Weights of a small encoder-decoder audio transcriber.
Model: 11.4M parameters, log mel input, encoder arch conformer, encoder width 256, decoder layers 8, decoder norm layernorm.
Data: trained on telephone keypad tones over noise or synthetic speech, 39062 training examples, 14.9 epochs.
Rows from block 2 of the audio encoder of a small encoder-decoder audio transcriber, named by matrix and row number. Rows with one number belong to one neuron. Each number is 200 + 40 x the weight over its row's rms, rounded and kept within 0 to 999. All counts start at 0.
After each neuron's rows are labels from the 100 clips, of 14976, where the neuron reaches its highest value: "lies over" is the class under the peak. Only what is clearly more common there than usual is listed. The data: telephone keypad tones over noise or synthetic speech.
# fc1: first MLP up (encoder.blocks.2.ff1.fc1.weight, 768x256), inputs 0-255
# fc2: first MLP down (encoder.blocks.2.ff1.fc2.weight, 256x768, transposed), outputs 0-255

fc1.477,249,220,184,171,181,253,185,182,220,220,214,186,181,210,221,290,257,268,174,185,224,193,225,155,249,202,256,195,228,186,220,194,196,157,149,202,209,182,154,131,146,150,190,183,145,199,244,251,219,163,134,166,243,134,230,216,172,154,227,255,247,159,209,200,188,235,122,225,235,214,165,192,245,175,174,194,232,206,249,213,253,249,183,185,225,269,215,306,177,167,210,193,243,146,154,237,200,195,169,228,158,247,261,232,185,187,194,208,177,225,251,193,178,225,141,256,178,223,235,248,239,233,129,246,238,187,235,283,223,260,227,181,246,193,218,219,248,235,215,201,206,195,245,234,212,267,301,212,214,232,235,158,182,242,231,189,222,210,222,219,210,195,257,239,206,171,231,207,179,164,219,200,216,226,224,129,145,176,244,231,190,137,187,239,125,191,151,212,185,142,214,197,199,144,193,199,171,146,219,174,251,216,174,128,128,167,111,163,202,189,201,140,114,186,221,177,207,208,178,212,229,178,155,152,175,132,220,139,99,115,126,176,219,225,206,143,96,174,177,240,155,118,206,248,158,208,121,187,132,175,122,200,220,143,99,221
fc2.477,189,188,127,234,214,142,262,171,199,170,135,203,166,204,156,187,191,134,228,193,213,152,166,194,202,159,162,240,194,240,166,181,238,222,202,212,199,182,191,210,264,296,219,267,201,166,158,185,209,151,259,284,149,235,225,231,237,167,175,161,143,284,235,208,214,204,225,203,157,197,193,228,132,287,219,227,154,261,160,209,152,195,180,233,190,153,190,110,212,178,191,150,154,257,185,190,180,193,271,194,168,174,149,182,192,212,188,155,152,181,186,190,261,191,230,165,284,215,184,191,158,200,288,188,230,282,252,142,199,156,206,259,155,249,209,196,173,177,204,247,261,182,161,160,146,167,128,252,185,187,198,149,140,173,182,202,216,203,199,170,173,212,160,146,210,228,185,199,198,229,208,218,165,160,239,239,241,216,216,190,198,261,167,146,187,225,275,183,246,233,192,173,132,192,207,188,237,253,191,184,138,166,192,227,270,279,266,209,207,213,129,274,217,218,226,255,242,221,159,202,166,198,269,253,208,201,188,266,308,261,285,130,189,146,216,242,294,262,208,200,254,215,155,165,212,197,275,170,196,205,205,142,199,257,280,227
lies over: key "D"

fc1.212,255,238,200,189,163,259,172,181,217,243,208,198,178,207,223,273,254,245,150,188,232,204,229,174,257,207,236,190,215,188,204,173,171,153,147,186,209,198,152,122,162,148,200,193,134,196,224,237,218,176,128,169,232,134,234,188,169,160,212,230,231,153,203,211,203,229,135,224,237,193,182,184,252,162,176,179,239,205,248,200,251,226,201,168,214,256,223,302,188,176,214,178,222,135,167,247,216,177,167,229,166,239,256,236,200,193,196,209,172,216,271,205,161,225,110,252,184,233,230,244,234,230,112,257,249,181,205,274,217,257,220,186,253,201,219,215,259,253,238,218,198,194,240,243,228,248,288,202,218,231,244,163,210,241,245,197,204,196,234,224,206,206,256,248,211,165,224,202,190,153,229,194,220,213,191,127,126,179,239,223,186,126,180,225,145,200,133,198,182,124,197,200,192,162,220,195,180,146,213,191,235,216,175,126,145,180,124,150,205,193,211,133,122,200,234,177,208,192,183,211,226,175,146,123,187,130,205,148,98,128,119,171,223,236,216,162,100,163,162,229,184,118,191,239,154,213,94,191,114,169,133,208,212,146,101,214
fc2.212,172,202,131,239,197,147,269,173,206,163,130,216,165,221,180,161,209,131,249,209,204,164,167,209,203,178,144,234,179,233,164,175,226,219,200,183,188,188,188,231,246,294,212,270,181,160,156,175,184,157,257,283,151,219,214,216,241,160,168,146,140,277,233,219,179,199,244,194,155,211,199,247,153,291,222,232,157,242,165,186,151,201,190,229,193,155,172,120,183,188,201,141,152,262,174,205,199,212,248,190,183,170,176,169,190,209,198,143,165,194,180,192,254,177,261,178,290,211,187,189,166,189,271,171,223,295,246,150,186,164,202,259,156,252,202,204,181,184,199,264,260,183,149,158,167,165,120,236,211,196,191,163,154,177,184,226,205,210,197,182,164,225,144,132,197,221,173,194,202,241,199,196,164,168,216,245,250,221,211,179,186,259,165,163,207,219,272,190,238,243,196,170,107,215,207,191,247,251,188,188,142,172,205,212,251,268,269,194,188,209,139,261,234,226,211,257,237,210,162,196,164,189,279,249,207,210,182,245,302,272,276,128,211,137,188,242,319,257,216,178,242,231,170,155,208,181,278,173,179,204,207,131,195,269,285,200
lies over: key "D"

fc1.655,208,282,202,164,147,160,211,122,299,199,150,236,178,269,247,169,254,195,189,247,180,136,202,163,155,154,237,241,187,233,217,208,233,201,233,178,212,196,155,111,221,213,237,222,177,214,194,268,155,256,186,209,201,177,207,228,253,244,166,203,171,233,204,241,143,160,159,121,133,234,141,221,163,233,152,235,137,179,218,199,175,289,183,265,205,220,207,207,88,224,214,134,191,188,181,187,227,200,260,132,143,197,163,163,221,251,208,237,234,177,219,178,263,243,203,208,271,224,219,141,108,171,170,250,227,257,268,296,150,170,221,263,182,225,181,217,143,271,247,179,230,185,183,195,223,199,166,237,194,195,244,135,253,163,195,180,168,188,173,247,234,206,173,212,202,222,157,245,176,207,203,244,161,212,268,181,218,224,204,154,226,226,156,189,167,261,239,203,192,192,245,99,141,265,243,231,227,184,166,202,152,236,144,131,235,219,139,189,151,183,129,195,254,225,139,164,254,170,208,234,154,175,241,271,192,189,165,208,210,207,196,187,247,98,228,221,212,199,206,170,211,212,171,140,214,166,125,180,153,202,160,166,141,214,228,201
fc2.655,255,191,210,184,141,207,126,188,233,163,186,233,192,214,142,103,238,221,155,194,179,158,145,124,174,164,252,130,202,195,226,260,217,212,217,245,260,207,234,223,147,201,237,151,178,215,265,220,220,230,118,127,255,216,225,210,175,200,195,178,174,178,215,273,159,188,191,184,200,281,171,200,260,187,258,181,229,178,235,184,205,223,153,195,208,182,227,227,160,172,241,212,134,180,224,144,271,211,165,237,204,214,243,253,253,179,214,209,272,135,219,172,235,232,186,176,146,285,288,177,224,160,159,249,145,145,133,203,160,213,226,181,191,220,250,232,195,201,146,165,127,202,185,213,290,173,153,218,213,217,226,189,234,162,139,134,110,180,208,274,249,149,224,214,197,171,194,221,163,239,176,266,163,242,212,140,157,173,170,142,220,210,241,203,173,200,173,173,214,137,296,268,210,304,259,272,164,127,196,208,226,235,151,241,243,182,235,147,224,221,208,152,183,274,167,206,291,188,212,224,190,205,209,196,153,205,239,169,174,146,204,180,271,257,186,199,138,257,232,194,195,178,233,148,216,241,155,180,178,186,223,219,219,132,180,183
lies over: key "0"

fc1.184,228,215,222,191,237,178,227,179,241,219,222,194,237,222,227,193,201,161,200,229,265,70,209,195,134,223,214,221,160,211,173,198,144,173,227,146,253,184,250,162,238,216,249,166,189,221,183,253,230,250,219,239,207,160,241,211,240,189,197,135,200,214,246,129,162,224,235,199,154,223,232,225,167,208,209,188,193,234,236,223,182,251,196,224,201,198,240,197,186,185,227,143,203,188,197,235,273,190,199,199,188,227,224,226,150,243,219,205,147,135,255,208,199,200,197,242,226,249,224,124,104,283,168,220,254,216,242,223,138,311,135,205,151,261,125,203,214,170,189,194,207,194,159,203,128,226,172,246,201,209,181,150,233,213,211,207,153,214,173,206,199,216,258,186,236,202,258,102,172,196,192,191,210,130,215,207,204,208,175,105,222,217,68,206,224,86,189,222,189,190,217,183,172,198,139,112,237,180,245,201,200,132,164,173,182,268,151,205,212,103,162,187,237,132,249,253,253,207,210,136,241,237,198,205,225,168,180,165,182,177,155,228,223,192,241,238,190,148,237,206,219,200,143,111,180,201,161,182,162,251,218,193,36,227,200,240
fc2.184,184,187,225,210,218,230,148,216,208,277,201,179,168,170,195,343,185,222,177,177,242,159,393,144,229,186,217,188,219,184,216,232,189,192,194,253,287,190,166,146,165,142,197,177,138,208,255,201,181,207,144,144,246,166,252,218,167,205,187,269,254,167,168,111,217,193,109,226,212,215,206,175,143,156,197,192,233,173,176,215,207,213,186,180,224,210,217,203,218,191,145,209,214,158,195,184,206,179,181,194,251,213,201,210,207,197,226,193,230,240,238,161,189,240,200,212,166,225,244,233,155,266,188,243,162,107,218,195,246,258,287,175,245,175,274,93,190,263,228,142,135,204,265,191,220,168,225,169,165,224,201,191,154,193,210,138,178,198,150,191,215,184,204,250,194,188,237,228,202,182,233,242,213,267,205,141,161,165,283,152,236,178,162,231,122,237,160,207,215,178,210,213,239,149,121,251,176,214,264,192,237,239,222,226,231,191,196,183,203,223,206,172,89,235,236,170,176,219,201,194,255,245,151,139,210,138,225,192,196,140,218,186,218,225,224,203,137,244,201,177,226,130,229,241,168,196,152,252,178,146,213,266,197,139,154,250
lies over: key "4"; key "1"

fc1.758,237,265,193,141,178,190,276,178,246,194,151,209,190,319,261,176,257,188,204,201,229,170,208,220,198,188,269,233,205,226,179,166,183,195,155,180,201,165,163,161,199,266,224,236,187,227,164,284,181,259,254,206,167,199,237,243,229,199,200,211,203,275,249,194,185,240,251,214,209,224,183,212,241,279,188,219,149,236,228,238,183,260,162,250,210,198,212,224,133,193,266,154,262,206,183,243,237,217,268,167,188,237,193,212,186,232,219,190,185,189,227,242,225,194,212,235,318,263,249,219,200,202,165,263,257,300,257,206,208,244,212,293,154,209,202,285,164,225,281,211,283,184,198,228,198,220,194,260,214,184,241,154,256,204,232,255,203,220,239,251,252,224,264,160,234,186,197,176,159,177,220,202,171,153,262,198,205,231,218,186,194,161,157,187,175,196,217,211,167,169,225,129,111,198,212,157,228,134,144,154,171,205,122,168,209,199,156,203,166,165,103,171,254,179,165,179,247,172,196,202,150,217,282,236,137,214,187,112,167,168,217,193,223,127,229,166,182,165,222,243,211,206,219,198,190,120,172,100,144,169,188,126,203,191,170,241
fc2.758,334,167,223,189,209,153,185,160,178,243,186,190,198,77,178,200,197,199,191,161,151,171,226,216,188,184,182,207,145,150,162,179,181,196,276,183,227,211,188,250,220,245,198,212,195,253,186,228,253,231,222,197,200,260,213,182,200,183,182,192,166,220,167,188,182,158,169,152,185,178,100,186,148,181,226,151,162,157,200,185,233,217,167,172,217,178,210,242,191,191,201,193,107,240,172,237,234,180,228,187,172,123,200,162,197,199,183,226,115,150,236,234,218,211,45,273,213,192,210,128,118,248,225,136,206,197,185,178,150,154,143,234,148,183,215,120,179,202,177,237,132,159,168,191,161,171,160,240,186,166,206,229,234,208,174,230,201,170,176,200,144,209,168,183,174,224,221,222,244,194,155,167,132,233,192,247,182,169,207,164,228,282,228,238,288,243,205,273,158,90,248,199,175,254,216,145,167,227,260,258,209,289,274,158,233,232,201,214,231,217,201,258,293,249,203,218,205,206,234,224,209,239,213,176,274,198,199,247,254,204,263,202,239,218,202,172,181,254,233,207,262,228,240,166,219,231,227,218,298,233,284,231,212,215,208,204
lies over: key "*"

fc1.266,230,241,217,140,154,256,220,242,214,160,179,195,167,244,270,237,271,257,190,195,163,195,176,142,229,134,208,192,265,190,260,201,284,242,185,223,152,266,153,123,177,202,176,245,159,168,194,229,165,191,162,194,174,201,147,188,209,183,174,260,210,185,171,226,214,177,123,208,195,207,103,201,223,217,175,225,138,170,228,187,206,273,283,222,205,213,140,247,130,187,216,175,225,164,177,264,147,213,246,186,164,141,210,155,187,282,215,289,223,212,240,173,212,273,130,214,210,173,173,235,197,139,149,235,286,242,281,265,218,182,226,288,219,213,262,244,208,234,202,172,202,181,212,241,204,187,239,221,257,209,183,153,163,147,179,173,144,189,202,234,211,182,209,215,213,175,167,268,163,208,194,212,145,255,269,170,201,191,221,225,168,171,225,240,152,198,212,211,183,156,177,167,154,195,149,245,166,171,110,267,175,261,181,102,267,144,141,156,172,248,160,201,202,243,141,111,182,162,195,145,168,145,226,212,214,233,263,195,157,201,175,153,202,146,218,138,176,193,148,180,154,207,208,238,206,197,123,164,175,158,138,171,241,176,189,203
fc2.266,263,129,166,226,208,156,231,230,148,164,204,223,234,104,121,255,185,230,243,141,132,197,227,279,202,176,187,244,220,231,233,245,189,219,158,228,208,203,163,321,202,202,157,216,261,213,231,132,204,131,235,222,198,280,171,180,128,123,207,212,131,222,137,151,196,204,197,211,217,159,229,135,189,202,187,199,223,206,162,151,228,129,204,113,279,177,199,213,262,157,171,272,162,272,198,285,176,175,162,202,189,201,153,176,189,156,185,212,159,276,126,274,210,173,142,187,171,161,199,212,195,212,293,142,190,136,196,161,272,164,218,141,175,171,201,173,208,182,177,273,209,146,216,200,187,226,216,244,206,223,174,221,151,153,184,186,287,169,183,194,154,204,179,211,159,206,197,203,263,187,216,167,263,183,120,253,152,153,244,219,194,209,179,157,259,214,193,172,179,138,201,190,249,172,157,157,194,246,200,209,206,212,272,230,194,253,213,239,217,208,236,241,184,195,195,230,154,141,192,179,189,165,180,194,219,190,238,267,261,212,212,217,181,183,181,215,190,265,193,238,166,207,277,209,185,204,278,199,269,109,268,210,193,266,192,171
lies over: key "C"

fc1.424,253,247,205,189,170,265,181,167,213,233,209,202,171,191,216,258,276,230,147,180,229,203,212,182,240,223,260,226,225,201,225,191,161,129,146,193,199,184,133,121,164,161,192,189,132,202,235,243,214,207,113,160,230,116,221,173,165,181,215,230,244,147,192,212,190,222,126,209,226,190,184,182,257,178,191,182,229,189,241,202,241,220,191,160,203,263,224,313,191,159,208,164,234,130,153,214,222,170,171,230,188,224,272,236,191,174,169,204,176,219,255,212,163,227,89,244,189,226,230,244,236,232,97,258,232,191,203,240,193,263,217,179,249,188,217,209,268,261,193,203,182,179,235,194,225,217,286,204,222,213,235,155,215,201,220,188,190,184,224,240,212,205,275,258,210,177,228,214,190,174,226,208,211,229,187,128,148,190,234,223,198,120,187,255,131,186,138,224,170,131,223,199,192,187,210,204,162,154,209,185,229,252,194,136,170,167,133,160,176,195,212,125,152,205,233,178,223,183,209,216,229,197,164,136,184,162,219,136,89,125,108,184,226,226,220,166,90,188,171,250,181,129,188,253,192,187,111,187,102,176,144,211,217,163,97,224
fc2.424,166,219,151,234,190,136,246,143,220,179,129,235,175,220,173,147,214,135,249,216,201,163,136,190,181,166,151,220,172,246,164,173,227,214,189,192,178,182,189,228,250,309,220,265,216,168,165,229,198,176,266,297,147,218,209,216,238,173,175,159,148,274,220,229,205,202,226,193,144,211,187,261,173,279,215,229,142,256,148,202,158,202,193,233,175,171,196,129,162,209,196,151,147,255,176,203,195,218,264,175,163,182,160,173,190,226,212,149,193,188,187,197,249,212,261,175,291,202,185,169,174,181,270,187,217,300,264,183,216,193,205,274,144,251,212,209,160,191,195,265,267,185,127,172,181,183,143,239,206,197,192,156,167,183,157,238,187,189,184,183,190,208,158,127,192,219,176,200,215,220,192,198,143,183,232,259,234,229,187,199,190,237,177,158,220,220,266,187,247,257,213,145,113,205,202,189,248,242,211,180,148,169,192,209,266,268,264,203,193,212,129,258,231,225,199,235,227,205,155,200,147,173,273,253,199,236,172,232,273,252,292,122,211,139,190,243,304,280,187,170,224,238,164,158,209,176,255,184,173,199,216,120,198,270,265,204
lies over: key "D"

fc1.695,203,307,185,181,156,180,229,148,276,197,124,218,170,240,257,185,248,199,201,256,191,132,202,163,151,154,229,249,190,220,219,188,233,197,233,202,218,205,146,128,215,245,226,239,162,207,167,261,148,217,213,221,205,159,218,202,238,250,156,215,162,241,220,254,146,179,154,128,118,232,137,220,177,235,133,223,105,197,222,223,200,256,197,262,183,236,195,209,109,224,222,147,186,184,182,202,209,200,263,142,137,162,158,152,219,262,209,213,221,168,225,174,254,250,206,219,293,227,212,152,128,163,189,222,227,271,285,258,154,166,226,282,186,204,177,212,153,272,227,192,241,167,174,187,222,194,162,222,204,188,233,132,245,152,207,182,172,185,172,242,219,212,194,203,211,233,154,245,183,189,196,230,140,222,276,204,215,237,208,148,214,230,164,209,186,265,252,203,196,197,231,116,116,265,232,220,218,181,151,210,168,250,148,142,277,210,144,174,160,206,131,208,248,240,163,154,266,170,193,226,140,183,264,242,198,228,194,213,213,216,222,163,229,65,232,216,205,216,170,183,213,202,198,159,201,162,129,178,136,204,182,168,144,202,219,213
fc2.695,281,192,225,168,151,229,137,182,218,172,214,234,212,208,178,117,222,236,178,232,175,141,128,108,156,151,218,117,166,180,203,269,211,184,254,208,249,212,249,224,157,194,224,149,192,215,252,214,228,220,111,136,264,205,233,205,183,188,208,163,174,143,221,260,189,180,147,170,191,264,158,220,251,211,240,160,216,182,248,177,227,225,189,205,213,191,219,247,161,133,248,197,142,168,224,148,271,193,152,249,192,187,245,236,234,162,217,220,265,119,207,189,245,230,141,171,134,251,285,154,200,167,144,222,131,140,134,234,147,212,192,181,185,207,205,236,221,192,138,152,105,182,190,231,272,169,171,248,225,210,225,217,257,164,137,151,109,186,194,261,226,138,208,224,198,183,200,217,163,232,164,254,183,236,216,143,179,181,145,161,228,211,243,222,193,192,188,200,163,107,281,281,227,305,255,270,146,128,220,217,242,242,181,204,235,169,214,169,244,239,212,166,208,260,176,210,279,189,212,211,202,216,204,188,182,216,243,183,179,156,199,186,266,262,180,199,154,249,222,194,181,191,237,157,224,269,173,184,217,216,201,227,203,155,206,212
lies over: key "0"

fc1.500,233,178,209,197,162,202,219,178,223,171,142,244,197,216,199,164,180,214,240,233,160,209,280,179,127,169,217,205,226,198,199,157,179,156,151,158,115,194,163,153,210,207,172,146,197,171,179,273,173,239,179,223,135,172,133,222,211,208,178,267,233,180,186,162,267,211,178,147,129,207,150,248,313,244,148,187,208,202,203,180,179,272,198,273,198,194,181,222,142,181,196,143,198,194,227,239,171,204,234,198,161,209,177,150,127,232,224,236,270,248,196,150,172,189,165,255,248,133,98,164,230,134,186,218,227,241,263,287,257,156,261,272,235,172,210,228,204,267,199,177,234,228,142,186,210,172,221,210,171,211,265,161,181,226,225,251,214,255,169,157,262,177,158,183,186,201,138,248,152,211,171,250,218,215,273,199,229,215,156,129,262,178,263,220,172,253,279,243,173,174,215,109,163,170,254,239,203,184,85,199,195,164,183,124,193,191,157,252,226,217,179,252,215,199,108,155,143,143,198,237,177,184,215,299,184,181,165,208,198,194,162,215,119,133,202,185,198,214,171,253,165,207,190,171,245,199,187,171,156,225,169,189,205,198,183,198
fc2.500,167,164,113,217,215,234,151,246,240,172,213,175,163,177,167,176,183,198,155,160,228,202,285,154,232,160,202,161,248,182,184,197,165,234,164,240,233,192,184,155,182,187,221,178,184,186,237,158,217,217,156,182,254,178,252,218,170,184,165,238,260,165,154,108,220,218,198,254,209,226,248,162,231,153,224,211,243,153,166,238,238,179,197,189,259,209,193,228,220,217,96,207,220,167,223,164,241,160,173,231,213,262,196,201,217,129,171,171,225,223,228,236,213,212,190,198,202,212,270,283,249,209,154,222,222,145,174,163,248,253,268,168,249,250,263,125,238,195,190,184,139,232,175,188,216,119,220,203,141,224,189,220,120,222,221,151,172,187,197,118,212,166,181,211,164,171,206,200,167,176,222,265,199,233,201,113,133,116,266,182,191,184,251,247,134,179,123,213,246,139,244,275,208,144,136,229,152,206,220,191,237,174,220,225,220,163,234,180,212,193,213,191,93,180,234,224,202,250,155,196,280,249,172,135,214,100,216,257,228,172,224,184,223,232,244,184,175,224,284,187,263,101,188,245,160,223,176,242,154,155,195,294,235,165,201,185
lies over: key "#"

fc1.707,249,221,178,216,163,220,227,154,227,212,182,189,135,231,237,245,252,229,180,206,228,175,185,163,227,223,273,229,237,214,229,162,182,146,119,184,190,180,121,85,151,161,192,215,137,199,237,267,207,243,150,154,213,144,227,218,186,146,228,248,237,184,211,210,197,240,191,225,250,192,214,194,266,201,191,199,237,220,237,219,251,220,193,166,230,243,218,293,167,147,236,143,267,135,145,246,234,176,196,231,194,247,263,243,179,190,165,169,169,204,267,218,176,194,167,261,221,245,218,242,235,224,97,274,246,204,241,238,234,255,224,200,254,208,232,219,240,234,232,233,208,186,240,214,192,229,305,224,240,227,230,139,202,180,226,188,195,191,233,247,215,219,295,243,239,171,212,195,152,153,225,192,219,192,209,126,153,185,247,232,194,121,182,236,120,176,140,211,193,168,199,169,174,161,182,171,188,148,194,177,227,215,166,120,152,174,110,187,167,195,188,128,143,208,212,189,220,220,190,206,207,196,170,155,179,149,207,128,103,155,130,202,215,207,259,169,128,182,187,230,211,131,186,246,165,173,109,182,119,149,142,190,218,148,132,224
fc2.707,216,211,144,166,228,160,233,172,179,181,160,198,183,203,134,170,205,159,227,221,215,150,161,183,194,163,153,221,164,218,157,192,248,210,215,202,194,193,212,249,237,289,238,253,232,184,129,195,200,102,266,295,181,199,215,224,236,201,193,170,197,280,222,208,200,210,192,209,139,212,137,252,148,306,242,214,109,236,181,226,144,203,195,267,166,178,196,145,192,231,193,157,158,240,169,173,188,179,242,209,160,133,170,183,174,219,195,187,150,148,192,179,263,212,205,166,242,177,149,161,172,209,290,109,187,262,215,152,205,172,200,265,164,253,166,219,189,172,169,246,264,166,144,135,141,175,133,263,179,149,174,178,178,211,183,234,184,221,183,170,163,200,151,123,209,245,198,198,171,226,205,212,135,167,226,231,253,251,191,187,206,265,166,186,231,227,275,172,201,193,195,170,134,201,207,209,226,202,206,197,162,175,190,250,241,265,256,195,211,219,143,272,233,211,203,265,244,249,173,181,170,202,276,256,218,235,208,243,273,235,296,142,192,164,185,261,292,253,189,167,253,262,160,165,241,200,277,158,224,232,200,144,188,246,269,238
lies over: key "D"

fc1.492,249,198,223,201,169,268,234,142,225,195,125,201,199,260,230,154,254,195,147,191,205,161,185,161,187,137,221,218,243,238,218,194,206,193,166,165,197,214,153,93,211,239,224,229,163,175,241,269,217,202,213,187,199,139,235,214,242,232,213,216,235,218,232,226,211,213,133,172,157,215,153,219,280,243,195,203,141,221,211,213,114,278,228,249,196,212,182,215,127,248,240,134,245,164,216,221,229,213,292,207,188,198,247,199,222,231,228,249,220,165,296,108,183,234,169,233,268,266,260,204,214,209,145,303,254,263,279,209,197,272,195,298,211,235,235,267,197,238,200,132,219,258,202,225,214,170,207,264,250,191,238,165,211,181,179,198,150,206,243,255,238,226,259,189,273,179,224,225,150,172,186,190,116,217,265,149,175,194,159,182,181,161,200,239,115,200,215,220,151,148,191,158,136,200,184,237,183,138,173,201,180,223,167,168,233,171,138,168,193,189,141,271,217,223,178,148,211,175,217,167,175,218,258,220,142,235,213,111,137,144,189,154,203,183,258,184,182,205,207,202,216,175,191,191,208,180,174,130,111,195,173,154,207,190,158,239
fc2.492,364,198,191,214,195,166,226,187,169,193,207,212,195,90,113,168,188,242,219,165,169,182,209,304,203,286,151,254,180,229,181,186,167,167,227,211,139,193,195,311,235,239,191,228,264,180,206,165,187,169,224,233,160,270,156,196,187,212,175,156,199,224,176,187,187,183,244,187,167,134,179,183,166,223,227,177,215,204,211,142,193,151,197,184,234,213,181,250,240,172,249,235,173,270,175,202,172,164,202,224,219,186,223,182,220,174,159,188,130,222,161,230,190,134,73,226,224,192,205,182,176,223,246,128,189,207,185,132,186,155,174,155,175,177,195,193,215,178,175,274,158,201,158,151,150,178,181,244,184,181,154,237,199,183,185,257,256,209,238,166,143,224,188,205,213,200,196,175,261,211,189,140,243,191,152,245,203,209,199,173,200,259,157,186,254,214,255,237,120,82,184,177,237,206,224,167,147,192,203,232,138,236,271,279,203,241,235,280,194,207,264,269,263,208,200,239,177,211,243,191,164,201,192,212,237,223,292,254,294,227,210,215,175,188,226,195,225,222,199,253,217,238,235,185,212,199,311,176,249,203,260,219,198,266,204,174
lies over: key "*"; key "7"

fc1.669,219,203,173,207,180,175,226,151,222,167,129,238,231,283,301,172,198,186,160,204,187,223,246,200,178,188,182,188,195,227,190,165,190,188,205,175,178,149,190,132,257,210,202,188,220,221,152,292,209,286,257,237,136,175,194,247,256,232,204,230,230,263,244,196,262,204,250,203,192,213,175,220,217,253,194,221,206,206,189,208,183,280,154,315,217,157,195,195,157,247,217,152,214,148,309,187,240,215,285,169,151,239,126,190,177,276,205,222,221,212,227,219,177,216,220,217,298,199,162,191,204,184,201,252,246,262,227,253,240,171,172,303,202,226,248,240,175,198,202,140,250,242,152,227,240,214,173,240,157,169,215,191,198,254,226,258,206,233,207,159,235,204,166,176,210,195,174,188,159,176,188,240,162,165,289,195,204,158,163,175,227,221,265,144,154,223,247,176,165,200,198,120,167,168,250,201,170,172,187,152,147,124,138,166,210,218,192,193,243,192,128,244,194,190,141,175,164,181,137,223,180,244,259,284,156,124,83,223,243,207,145,193,136,149,227,182,227,186,246,223,254,165,169,134,217,196,187,173,140,212,150,157,228,185,223,215
fc2.669,260,135,168,261,227,179,113,257,168,214,216,239,357,107,144,202,156,228,202,157,189,221,211,272,208,205,198,185,240,208,200,235,152,233,200,210,181,200,229,281,203,154,203,135,301,146,200,77,175,94,118,197,230,182,168,135,146,213,178,198,186,150,199,247,212,157,213,206,167,153,209,153,212,158,205,169,185,189,158,172,189,131,182,174,204,182,204,222,280,210,238,283,167,290,222,240,156,187,130,239,132,168,147,175,166,185,168,214,199,218,158,210,204,213,125,161,125,166,205,193,202,181,245,154,168,135,147,213,247,200,227,130,235,241,227,131,228,202,140,168,147,221,183,209,224,166,234,196,185,237,221,271,195,226,205,214,266,232,191,221,184,239,223,241,211,186,174,222,268,193,156,224,217,262,153,222,174,115,221,221,156,189,199,224,225,248,165,158,189,142,191,270,264,186,238,218,164,208,174,192,193,219,221,193,152,222,234,178,250,228,236,245,163,222,195,205,181,172,182,247,172,163,149,182,219,202,236,239,236,179,242,211,164,196,187,143,182,234,185,206,176,193,193,161,204,288,233,212,245,189,214,202,192,258,167,115
lies over: key "#"

fc1.440,249,213,198,170,185,253,173,198,207,222,213,182,188,204,217,277,256,259,162,187,224,209,246,164,249,206,252,193,226,186,200,174,182,139,141,192,207,195,158,139,160,143,179,187,141,198,220,232,212,172,118,166,244,124,220,193,165,181,221,254,243,155,190,194,186,228,123,222,249,213,175,180,265,169,191,202,224,187,249,204,236,227,193,179,217,247,226,320,205,161,201,188,225,148,153,238,228,189,165,237,169,228,269,237,180,202,187,220,186,225,264,194,160,229,101,263,176,218,221,249,241,229,140,247,209,178,199,256,215,261,229,180,242,195,218,213,266,254,225,200,183,182,240,211,229,245,292,206,215,235,235,175,200,240,248,190,201,201,227,212,218,195,255,240,194,158,222,197,187,164,239,216,207,232,189,112,139,179,247,233,194,118,191,238,145,211,145,195,180,133,213,198,213,160,205,214,171,148,216,183,243,215,184,112,139,192,128,150,206,177,212,140,133,196,229,188,204,203,174,222,240,196,158,134,181,140,217,143,86,112,99,187,225,237,206,165,98,178,182,225,177,124,207,251,170,214,111,192,122,177,132,216,227,159,87,217
fc2.440,170,218,156,248,193,154,266,166,226,175,139,216,164,221,202,151,200,113,248,206,204,157,161,195,190,176,149,220,172,231,156,171,229,216,193,189,191,173,196,210,245,305,233,274,178,172,163,215,192,187,261,291,136,223,205,224,238,173,162,147,145,267,234,223,201,204,228,195,142,205,196,266,169,290,201,236,163,259,160,191,142,212,176,230,167,147,189,101,179,207,189,134,144,249,174,213,195,196,272,175,170,182,171,169,192,226,202,150,173,183,197,196,252,194,251,175,301,228,195,196,169,183,248,210,245,296,261,170,189,175,211,266,158,266,211,195,176,192,211,247,262,195,153,176,171,163,125,230,204,209,208,168,163,201,164,244,180,196,191,167,173,222,156,131,199,217,175,198,205,248,194,190,154,180,234,257,248,238,217,177,180,245,169,155,200,219,265,200,244,251,182,162,118,208,214,183,245,246,197,169,134,173,202,204,250,268,274,203,193,208,135,262,220,226,213,232,257,210,162,199,158,180,271,252,201,202,182,238,280,266,274,125,199,155,194,222,312,247,201,177,244,227,133,158,215,185,259,175,175,222,204,130,205,267,272,192
lies over: key "D"